config.toml
norm = "rmsnorm"
mlp_ratio = 4
fused_qkv = true
max_steps = 12200
adamw_weight_decay_other_params = 0.05
Rows from block 6 of a small CTC audio transcriber, named by matrix and row number. Rows with one number belong to one neuron. Each number is 50 + 10 x the weight over its row's rms, rounded and kept within 0 to 99. All counts start at 0.
Before each neuron's rows are labels from the 100 clips, of 14976, where the neuron reaches its highest value: "loudest band" is the band of the loudest frequency at the time of the peak; "top examples" is what is common among them. Only what is clearly more common there than usual is listed. The data: telephone keypad tones over noise or synthetic speech.
# fc1: MLP up (model.blocks.6.mlp.fc1.weight, 1024x256), inputs 0-85
# fc2: MLP down (model.blocks.6.mlp.fc2.weight, 256x1024, transposed), outputs 0-85

loudest band: 1000 to 2000 Hz
top examples: key "3"; quiet level; white noise; first key: 3
fc1.576:50 46 29 58 50 43 51 46 37 50 50 35 46 50 50 46 50 69 50 50 50 50 50 50 50 50 50 53 50 44 50 64 27 49 50 59 43 50 50 38 55 46 50 58 50 54 52 36 37 71 50 55 45 36 50 50 46 63 51 61 50 33 54 50 40 45 43 53 50 63 45 59 50 30 40 50 40 29 50 56 68 42 50 46 54 39
fc2.576:51 60 50 76 50 67 50 48 52 50 60 50 50 51 50 60 54 65 45 41 50 64 52 27 50 41 50 28 53 50 39 49 41 58 50 43 59 40 57 55 55 50 50 49 50 75 70 59 50 32 61 62 31 57 47 52 72 60 46 50 50 43 59 30 47 50 60 45 50 34 41 50 65 39 50 38 36 65 37 35 31 53 50 44 50 50

loudest band: 4000 to 8000 Hz
top examples: white noise; pink noise; number of keys: 9
fc1.288:79 50 50 36 50 53 50 48 50 50 44 52 48 50 50 50 48 27 54 48 53 66 49 45 44 50 50 50 59 33 50 50 50 50 39 93 60 50 62 60 75 76 43 58 50 49 48 50 67 50 57 64 50 61 50 50 50 51 50 54 61 55 50 30 36 64 64 50 50 40 71 46 45 50 58 47 55 40 50 28 31 50 55 60 51 64
fc2.288:50 57 27 50 50 31 50 50 50 50 23 39 50 68 30 50 50 63 50 35 31 50 48 67 80 50 50 47 50 50 50 24 68 63 45 39 50 63 54 50 34 54 56 56 58 37 50 41 80 50 45 57 60 50 58 48 63 39 32 37 50 50 50 50 50 50 38 50 57 59 30 50 40 52 58 50 50 47 78 44 50 42 53 46 79 55

loudest band: 4000 to 8000 Hz
top examples: pink noise; quiet level; white noise
fc1.343:39 42 42 26 37 63 50 58 36 34 61 50 62 44 31 44 53 46 46 45 41 52 30 50 50 50 39 50 45 56 33 37 84 55 39 50 38 67 50 37 28 55 62 37 48 50 47 55 50 50 50 50 52 50 50 50 51 46 49 50 50 58 63 50 50 60 62 50 40 50 65 50 50 35 50 50 65 56 42 60 41 32 50 41 50 50
fc2.343:21 50 63 50 72 62 50 58 59 64 48 50 63 44 56 67 51 50 50 50 43 56 60 27 51 50 63 37 40 50 54 62 50 57 50 50 35 50 50 58 50 50 50 50 54 55 34 50 57 36 26 62 50 43 63 47 56 41 54 61 50 24 52 50 50 40 44 50 50 50 41 48 57 50 71 36 50 41 34 41 57 61 42 50 50 50

loudest band: 4000 to 8000 Hz
top examples: reverberation; white noise
fc1.605:50 50 40 46 42 32 70 40 50 50 50 61 40 64 48 59 53 53 50 50 29 30 36 53 49 41 55 47 50 50 50 55 56 47 50 58 61 48 67 50 53 48 43 56 33 62 62 58 53 53 42 58 37 31 50 34 32 50 50 30 69 50 50 41 47 50 35 39 47 50 33 63 25 52 68 33 50 50 50 54 50 65 45 28 44 50
fc2.605:56 67 32 55 60 46 12 50 50 46 39 43 39 36 57 47 47 50 43 56 50 63 52 39 37 50 54 58 50 50 32 58 46 66 38 52 44 35 50 50 53 50 71 41 50 50 30 38 43 56 50 50 55 42 57 50 55 50 62 36 48 59 57 50 63 62 40 50 50 50 25 50 50 42 50 41 50 64 41 39 44 35 50 50 50 49

loudest band: 250 to 500 Hz
top examples: speech; mains hum; key "8"
fc1.555:54 59 50 63 46 50 42 46 45 60 50 42 80 50 37 50 35 37 57 67 50 32 51 50 46 41 25 56 46 34 43 27 47 50 64 39 50 38 50 42 56 44 54 40 52 45 36 75 37 38 50 43 45 48 57 61 50 58 50 39 56 69 54 38 56 50 61 50 57 50 35 44 62 43 50 70 65 50 55 27 52 67 27 62 58 51
fc2.555:50 63 28 36 43 64 53 42 58 63 56 49 50 50 50 51 50 47 48 62 50 50 44 48 45 42 50 72 50 59 50 66 62 46 39 45 72 57 55 39 47 50 62 56 68 50 56 50 56 41 50 63 64 50 65 42 32 73 50 59 50 51 33 74 42 58 50 55 52 49 50 54 41 50 50 29 73 20 50 50 42 32 52 37 48 48

loudest band: 500 to 1000 Hz
top examples: speech; reverberation
fc1.503:36 50 44 26 51 60 30 43 60 42 40 57 36 25 34 52 50 42 50 52 50 70 50 36 45 62 45 50 39 33 38 50 50 57 38 67 50 50 50 68 53 50 56 56 50 50 50 64 30 50 63 50 50 42 37 53 50 50 50 49 50 57 47 50 77 55 46 57 55 42 31 65 31 50 29 49 69 85 36 48 58 32 31 62 36 50
fc2.503:50 77 56 72 42 50 37 41 46 59 56 41 32 50 56 30 47 52 50 42 61 56 65 50 53 50 79 38 56 62 50 26 50 51 50 48 34 50 47 49 61 37 38 57 65 50 50 61 64 50 56 50 50 50 50 63 50 50 51 52 47 80 55 50 60 50 50 50 50 64 66 41 29 51 57 46 37 65 32 56 50 60 61 50 50 51

loudest band: 1000 to 2000 Hz; 500 to 1000 Hz
top examples: key "3"
fc1.275:50 61 44 50 65 51 48 47 56 46 60 27 50 37 40 55 55 66 47 65 56 35 27 50 43 38 66 47 37 73 35 50 26 50 45 22 29 50 38 50 60 50 41 45 56 39 55 39 42 50 55 50 60 44 34 55 39 37 50 53 39 42 62 47 50 50 67 46 50 47 62 47 42 50 72 43 45 45 45 30 35 64 50 43 50 31
fc2.275:56 38 48 33 38 41 37 51 59 45 67 48 39 41 50 55 34 39 45 62 61 47 45 39 58 38 71 68 56 50 61 50 67 34 50 40 46 58 41 50 43 55 56 50 50 42 64 60 33 51 39 46 47 50 79 30 50 38 35 30 41 27 37 54 50 42 50 50 50 50 50 50 79 55 32 67 50 45 50 44 47 50 50 59 40 51

loudest band: 500 to 1000 Hz
top examples: key "4"
fc1.45:58 50 50 50 50 50 50 50 50 50 49 50 68 71 55 67 50 46 50 50 50 36 49 41 43 56 24 38 50 50 50 63 50 50 43 28 64 46 48 41 50 67 50 40 50 41 59 50 27 50 37 50 59 62 53 50 52 59 54 55 50 50 49 59 49 50 34 49 54 45 50 50 37 50 39 50 42 50 38 49 58 38 50 40 38 53
fc2.45:50 33 52 38 43 45 50 63 38 42 60 65 50 46 50 50 46 50 42 62 50 49 52 46 64 35 50 40 50 50 50 63 50 50 67 50 41 50 34 47 48 48 45 51 42 28 46 51 70 56 53 70 60 45 53 38 42 34 58 50 39 45 50 36 45 50 51 61 50 50 54 50 50 31 55 64 50 77 50 50 51 83 76 60 61 40

loudest band: 1000 to 2000 Hz
top examples: key "A"
fc1.682:61 41 67 50 59 50 50 38 39 57 50 68 49 29 50 50 58 50 64 50 41 33 54 26 38 46 40 60 45 51 52 69 48 50 45 42 50 40 67 69 40 53 50 75 35 49 50 66 48 67 60 53 45 50 33 50 34 51 44 40 50 50 48 61 48 36 57 68 50 45 71 58 38 53 46 37 56 45 50 37 50 61 59 54 50 50
fc2.682:49 46 60 56 58 50 50 56 42 57 45 50 79 50 57 38 54 54 57 42 56 48 55 49 40 50 50 51 50 50 46 49 50 40 50 50 57 37 59 59 45 45 48 50 60 50 55 35 50 42 66 53 50 59 50 35 42 58 45 50 59 50 21 56 50 50 47 51 50 50 50 39 50 57 50 55 71 50 73 55 39 76 50 57 37 50

loudest band: 1000 to 2000 Hz
top examples: key "0"; reverberation; number of keys: 9
fc1.507:66 50 50 59 34 36 41 50 61 51 50 50 38 50 44 57 45 58 82 50 50 30 66 39 27 74 30 50 44 41 54 61 50 32 33 50 20 50 70 48 50 39 45 57 45 66 50 52 71 50 50 59 43 50 66 50 50 52 40 65 34 63 50 50 50 50 50 50 59 49 50 50 52 46 46 50 62 28 41 49 25 50 50 46 48 50
fc2.507:50 58 56 55 50 38 64 50 58 53 64 28 40 30 70 64 43 64 59 43 50 42 63 56 50 50 50 71 50 78 46 53 33 50 44 56 56 50 62 51 56 50 40 58 50 50 46 27 39 44 50 50 58 57 38 65 51 49 50 50 45 50 34 41 50 50 52 50 49 52 68 45 50 61 57 50 55 40 50 50 51 52 50 56 43 57

loudest band: 1000 to 2000 Hz
top examples: reverberation; key "6"; key "#"
fc1.366:50 50 39 38 45 50 50 73 70 37 50 50 65 50 66 50 66 42 61 49 50 50 68 50 40 50 47 31 73 56 50 50 66 50 63 57 38 39 37 63 62 50 23 39 50 55 31 44 50 71 48 39 50 61 61 49 58 37 31 50 44 44 50 50 41 46 56 55 41 50 34 35 44 30 50 39 51 54 31 50 32 42 50 63 36 44
fc2.366:25 81 50 46 39 58 53 56 43 57 42 50 61 56 46 50 49 42 53 15 41 50 50 68 36 61 34 73 43 50 50 37 57 59 34 54 56 40 59 50 55 50 33 50 36 50 50 54 50 51 43 39 50 50 61 50 19 46 38 42 43 50 83 59 33 63 50 45 50 60 50 58 50 63 59 46 40 50 56 40 50 55 37 40 50 50

loudest band: 4000 to 8000 Hz
top examples: reverberation; key "5"; number of keys: 7
fc1.149:50 60 34 48 56 62 56 42 50 50 65 56 67 50 55 58 46 50 35 77 50 68 40 40 55 50 50 33 41 32 46 74 34 50 57 50 61 27 55 58 37 64 44 57 50 50 33 50 58 54 43 50 52 50 76 50 48 49 54 36 48 58 77 50 64 50 65 36 48 34 50 59 40 54 50 49 68 48 55 43 35 37 78 35 53 63
fc2.149:49 62 48 43 50 53 42 42 68 50 50 40 50 62 46 50 49 50 50 50 20 39 64 50 50 59 74 67 62 66 50 51 52 67 51 50 45 31 53 48 50 50 42 45 85 50 36 53 57 44 38 50 43 51 61 50 50 34 46 62 36 50 35 38 77 39 50 59 43 43 69 46 56 50 33 67 71 50 50 30 50 43 31 66 50 46

loudest band: 1000 to 2000 Hz
top examples: key "1"; last key: 1; first key: 1
fc1.78:59 38 55 50 24 53 41 39 50 50 44 51 68 47 57 61 50 55 50 37 42 47 42 32 50 51 44 60 57 60 66 40 50 32 50 49 59 41 66 46 36 44 44 39 86 56 40 46 54 50 60 57 47 50 50 55 50 57 32 50 46 43 50 50 51 57 50 63 61 71 70 50 68 45 50 56 46 33 50 32 59 71 40 50 50 50
fc2.78:61 50 64 42 50 35 59 59 43 50 50 36 37 61 62 48 58 50 50 50 57 50 50 71 50 70 67 58 42 56 53 38 53 34 62 50 50 61 44 59 41 48 50 44 50 45 54 38 40 50 73 83 63 40 23 46 50 56 59 50 50 69 50 50 40 29 46 50 54 45 50 48 50 43 50 48 31 47 52 49 44 50 33 59 56 50

loudest band: 4000 to 8000 Hz
top examples: key "8"; number of keys: 1; first key: 8; last key: 8
fc1.764:35 21 52 38 65 66 59 50 50 32 50 50 23 48 27 65 45 50 50 57 32 50 52 53 47 37 50 50 50 50 38 31 45 50 50 63 36 50 50 50 45 50 48 53 45 54 40 66 50 50 50 36 50 61 54 50 47 50 50 34 39 65 47 59 56 76 61 38 54 33 50 59 71 50 54 57 55 52 50 43 38 69 36 58 59 50
fc2.764:53 48 50 50 50 56 50 50 61 50 70 49 58 50 50 63 50 47 62 38 57 50 39 53 48 50 54 51 53 42 46 60 50 40 50 63 61 40 60 45 50 37 50 50 59 50 24 60 50 50 63 38 57 50 50 58 61 21 51 50 36 35 37 61 50 41 61 50 57 44 49 68 28 50 49 25 50 54 39 41 37 58 50 52 41 50

loudest band: 4000 to 8000 Hz
top examples: white noise; pink noise; number of keys: 1
fc1.428:60 37 50 35 64 50 37 42 53 33 57 55 50 38 50 50 55 51 60 51 37 65 50 50 58 60 50 50 54 65 45 52 63 62 67 38 54 58 47 65 50 42 43 45 43 29 56 66 50 53 43 50 57 44 41 41 35 50 49 49 61 50 61 66 47 50 39 45 50 50 50 55 41 50 49 60 43 47 50 50 50 39 49 52 50 50
fc2.428:30 50 56 53 64 39 54 50 75 54 57 50 49 50 51 52 50 50 55 50 50 36 50 52 61 50 49 47 93 45 50 50 60 54 54 49 51 50 43 50 50 62 48 50 56 56 72 81 62 37 41 50 52 50 44 50 39 60 42 50 35 47 57 63 50 50 56 49 50 50 46 42 54 38 50 50 58 26 35 50 50 41 64 68 50 50

loudest band: 4000 to 8000 Hz
top examples: key "9"
fc1.660:50 32 59 51 50 45 56 31 50 62 33 35 52 50 50 50 42 62 40 53 43 58 50 42 40 50 67 50 42 37 45 37 62 51 37 29 50 57 65 50 50 55 54 37 48 46 39 39 36 42 37 65 50 54 50 67 54 50 45 46 41 58 55 50 50 50 41 22 50 59 59 50 55 33 50 66 49 54 55 43 63 44 49 34 36 50
fc2.660:62 39 44 63 45 50 31 57 51 47 70 50 50 74 52 50 50 52 50 77 31 27 50 44 50 51 50 46 60 50 28 50 38 50 64 58 40 35 39 50 45 50 50 59 50 57 50 26 57 55 50 35 50 50 54 50 66 50 50 38 50 32 58 39 61 50 40 54 45 42 48 55 45 66 50 34 42 64 51 53 54 34 51 33 50 54

loudest band: 1000 to 2000 Hz
top examples: key "9"; last key: 9; first key: 9
fc1.280:50 50 67 50 64 59 39 40 50 50 35 50 50 61 75 57 47 43 43 50 66 38 51 56 50 50 53 68 50 42 50 40 71 53 50 52 54 43 48 50 17 31 41 50 50 50 55 66 50 62 45 68 50 42 39 50 41 55 50 44 50 50 61 35 52 50 42 50 44 41 59 50 44 70 50 50 50 50 50 50 45 49 66 56 33 58
fc2.280:50 60 50 86 50 37 69 63 50 58 46 50 43 34 50 50 59 41 47 54 34 58 40 41 50 50 62 43 70 40 55 50 49 50 50 52 50 50 52 50 54 50 50 50 50 54 32 60 50 49 72 29 63 45 50 33 43 45 38 64 50 50 55 58 58 50 50 62 50 61 50 33 50 45 37 46 65 55 50 34 50 72 50 51 57 43

loudest band: 4000 to 8000 Hz
top examples: quiet level; white noise
fc1.476:60 33 60 50 50 46 58 50 32 66 64 66 50 50 47 50 50 50 52 50 56 37 50 50 50 50 63 41 39 50 64 60 49 59 34 31 58 55 54 52 58 47 50 57 32 50 35 46 68 50 50 50 60 50 50 50 50 55 71 51 50 50 72 50 46 59 50 46 31 77 65 53 83 29 50 50 62 50 39 42 27 47 50 35 50 50
fc2.476:34 38 50 50 57 53 60 46 49 57 50 49 37 58 41 61 50 38 55 63 33 69 57 50 50 34 50 55 47 63 53 47 50 75 50 50 46 49 50 46 44 50 49 44 69 63 50 25 34 50 35 65 36 50 50 50 57 41 35 45 50 48 46 49 50 50 40 67 50 66 37 50 50 43 49 35 61 50 50 72 45 25 50 48 60 50

loudest band: 500 to 1000 Hz
top examples: key "8"; first key: 8
fc1.59:46 62 37 50 50 50 47 50 41 57 49 50 75 50 22 30 50 36 50 37 50 63 50 50 50 45 50 50 50 50 43 37 68 22 45 46 33 37 48 44 50 33 55 57 68 50 50 50 50 51 59 70 58 55 50 57 38 50 31 50 50 42 62 50 49 28 47 66 50 57 50 32 32 54 49 43 50 50 70 39 54 50 36 46 73 65
fc2.59:50 50 58 38 41 50 50 50 45 60 48 70 52 50 50 73 50 60 50 50 60 50 35 50 52 41 50 61 56 50 40 54 50 38 50 55 38 50 65 59 55 50 50 44 50 82 67 60 35 48 37 50 50 61 50 50 68 50 49 50 43 50 49 50 60 26 56 50 42 38 37 50 50 50 37 50 33 36 50 45 49 52 50 50 39 58

loudest band: 1000 to 2000 Hz
top examples: key "*"; white noise
fc1.136:55 50 47 60 52 50 64 52 56 43 50 50 50 40 40 39 63 37 36 33 48 33 37 50 34 59 50 50 39 55 53 50 45 60 53 34 53 66 31 50 37 41 45 50 45 47 75 27 55 50 51 48 53 50 28 63 61 58 59 56 50 59 50 56 50 45 50 50 50 53 50 50 55 50 45 47 37 40 41 54 50 50 58 50 63 50
fc2.136:50 36 39 65 54 50 69 58 36 47 50 45 49 31 60 50 39 50 44 50 50 60 46 24 46 50 50 50 42 56 71 59 50 46 41 47 46 35 65 56 50 66 49 55 42 49 48 49 58 38 50 49 57 50 58 50 68 58 50 50 59 52 56 50 51 63 50 50 50 41 43 49 60 32 39 64 44 50 59 50 65 51 49 39 65 65

loudest band: 1000 to 2000 Hz
top examples: reverberation; key "5"; clipping; number of keys: 8
fc1.105:39 50 20 59 53 50 38 50 50 51 50 56 47 48 50 50 69 62 54 26 44 38 50 64 50 50 54 50 60 58 42 52 50 48 39 48 40 50 64 50 52 55 38 63 39 50 50 71 47 50 65 51 53 47 50 53 48 37 58 44 50 40 50 48 45 50 58 51 50 38 50 43 49 74 39 62 44 50 50 50 41 31 49 50 45 50
fc2.105:34 50 36 46 63 58 50 26 46 30 62 50 51 50 61 53 48 66 50 36 61 43 40 53 46 44 50 51 52 50 40 40 66 52 50 50 62 59 32 34 50 50 50 50 59 50 53 50 58 50 50 68 50 50 50 42 33 56 51 54 73 31 50 28 28 60 50 72 64 69 61 47 43 40 63 50 52 39 63 68 50 59 25 42 34 56

loudest band: 4000 to 8000 Hz
top examples: speech; reverberation; pink noise; white noise
fc1.738:63 59 33 50 58 50 51 49 58 50 35 29 48 50 54 50 61 53 75 29 29 50 44 72 50 42 53 61 50 47 50 50 53 56 38 39 22 46 34 50 50 54 59 33 36 68 57 50 50 50 50 50 50 50 50 65 52 55 44 50 48 38 39 50 70 50 40 45 57 53 45 37 50 50 43 47 50 65 32 40 43 44 58 38 50 50
fc2.738:51 80 57 62 50 47 50 39 60 58 50 65 56 45 37 57 50 58 50 38 40 53 50 54 31 48 67 50 65 50 50 50 39 35 51 49 51 42 59 54 41 33 73 50 48 50 59 50 61 42 49 50 50 50 55 50 55 50 42 77 57 37 50 50 33 50 43 50 50 50 48 47 49 43 50 50 50 67 54 50 43 47 45 50 56 53

loudest band: 4000 to 8000 Hz
top examples: white noise
fc1.17:58 50 34 51 63 50 44 59 62 50 50 70 43 33 61 68 63 50 50 72 50 58 51 58 49 50 38 41 50 50 50 76 56 50 48 61 50 34 50 42 61 69 54 50 32 50 63 69 67 50 46 63 50 31 50 59 35 54 48 39 56 50 46 40 44 43 52 58 50 46 50 50 50 50 35 41 63 50 50 50 37 44 50 50 62 50
fc2.17:48 26 41 38 49 43 58 50 50 45 46 45 42 45 39 73 50 54 50 50 64 63 67 38 41 50 58 50 71 69 36 46 55 50 55 62 60 35 50 50 66 50 50 54 42 65 49 40 50 50 42 50 48 41 46 55 50 50 52 50 46 56 50 60 50 50 61 52 50 46 42 54 54 33 34 61 42 76 29 72 50 71 56 55 54 44

loudest band: 4000 to 8000 Hz
top examples: key "*"; white noise; reverberation; number of keys: 8
fc1.446:50 50 59 50 49 50 44 41 61 50 49 69 50 50 50 50 48 50 28 59 50 46 50 29 50 61 31 52 41 36 50 57 50 50 69 50 50 53 50 47 50 59 38 50 39 50 48 45 49 63 49 51 50 44 49 59 58 43 59 50 67 36 54 57 70 50 42 29 38 50 50 36 61 57 40 44 50 73 32 50 50 32 38 40 49 68
fc2.446:35 48 28 48 44 40 76 68 50 38 25 50 39 50 50 61 61 64 46 56 31 24 61 63 50 42 80 51 53 50 64 68 50 50 50 37 53 50 56 48 37 39 43 47 58 54 42 53 50 50 50 58 50 50 67 64 25 51 50 55 35 58 56 52 71 46 50 56 56 67 50 47 50 41 53 66 70 54 59 58 50 53 41 50 50 41

loudest band: 1000 to 2000 Hz
top examples: reverberation; key "2"; key "8"
fc1.69:43 85 60 50 38 34 41 43 50 38 50 43 50 50 63 56 49 50 56 55 53 66 50 50 33 50 45 42 39 50 39 36 36 55 50 50 53 60 45 50 50 58 41 58 55 61 56 50 50 41 60 50 50 40 41 60 66 50 52 50 50 33 63 72 46 40 49 52 62 58 48 48 58 64 58 48 50 45 57 41 53 36 50 50 40 50
fc2.69:35 79 48 69 50 47 33 50 28 46 50 67 50 68 70 50 40 30 50 70 63 58 63 50 39 50 44 53 43 41 50 50 60 48 45 53 45 63 50 36 50 50 50 57 57 42 43 50 50 48 35 38 50 50 50 40 57 50 50 42 56 59 44 50 50 73 53 31 49 43 50 42 50 39 50 32 50 45 50 78 46 59 24 53 50 47

loudest band: 1000 to 2000 Hz
top examples: key "1"
fc1.88:50 50 50 65 50 50 50 50 45 50 50 50 50 46 64 45 73 33 34 42 50 78 50 38 65 50 50 50 51 50 61 49 49 50 72 50 61 50 29 50 50 58 56 55 75 50 43 58 45 43 50 45 52 50 50 58 56 50 50 58 60 63 36 37 31 50 58 57 50 42 43 33 38 49 44 39 60 50 50 50 59 31 26 30 60 64
fc2.88:50 59 44 28 57 50 35 43 41 70 40 56 70 67 40 50 61 67 64 66 57 48 51 56 61 58 66 38 50 37 50 41 52 54 61 62 66 35 45 50 50 61 39 65 42 50 50 50 50 63 50 42 50 63 56 59 50 65 43 52 45 68 50 45 50 58 45 37 50 52 50 50 49 36 50 50 50 54 68 50 48 58 50 76 63 50

loudest band: 1000 to 2000 Hz
top examples: key "C"; reverberation; clipping
fc1.132:55 38 40 53 68 33 50 38 50 41 39 50 45 50 65 55 50 77 60 50 36 62 44 64 62 50 52 41 52 50 65 63 50 55 50 68 41 60 50 47 59 38 50 54 42 80 63 61 54 64 44 53 50 50 50 53 61 50 57 53 50 62 44 50 50 57 60 66 50 68 50 39 50 56 48 50 45 50 48 39 50 36 50 41 50 50
fc2.132:60 65 37 47 52 58 54 33 52 71 54 50 46 36 61 50 55 50 52 59 50 50 58 34 41 45 60 60 45 47 50 66 35 58 45 50 50 50 53 64 54 50 61 50 45 59 25 33 61 50 53 50 33 45 44 37 64 37 61 33 50 30 37 53 64 36 56 31 50 37 45 50 60 40 57 38 41 60 38 22 50 48 50 50 38 49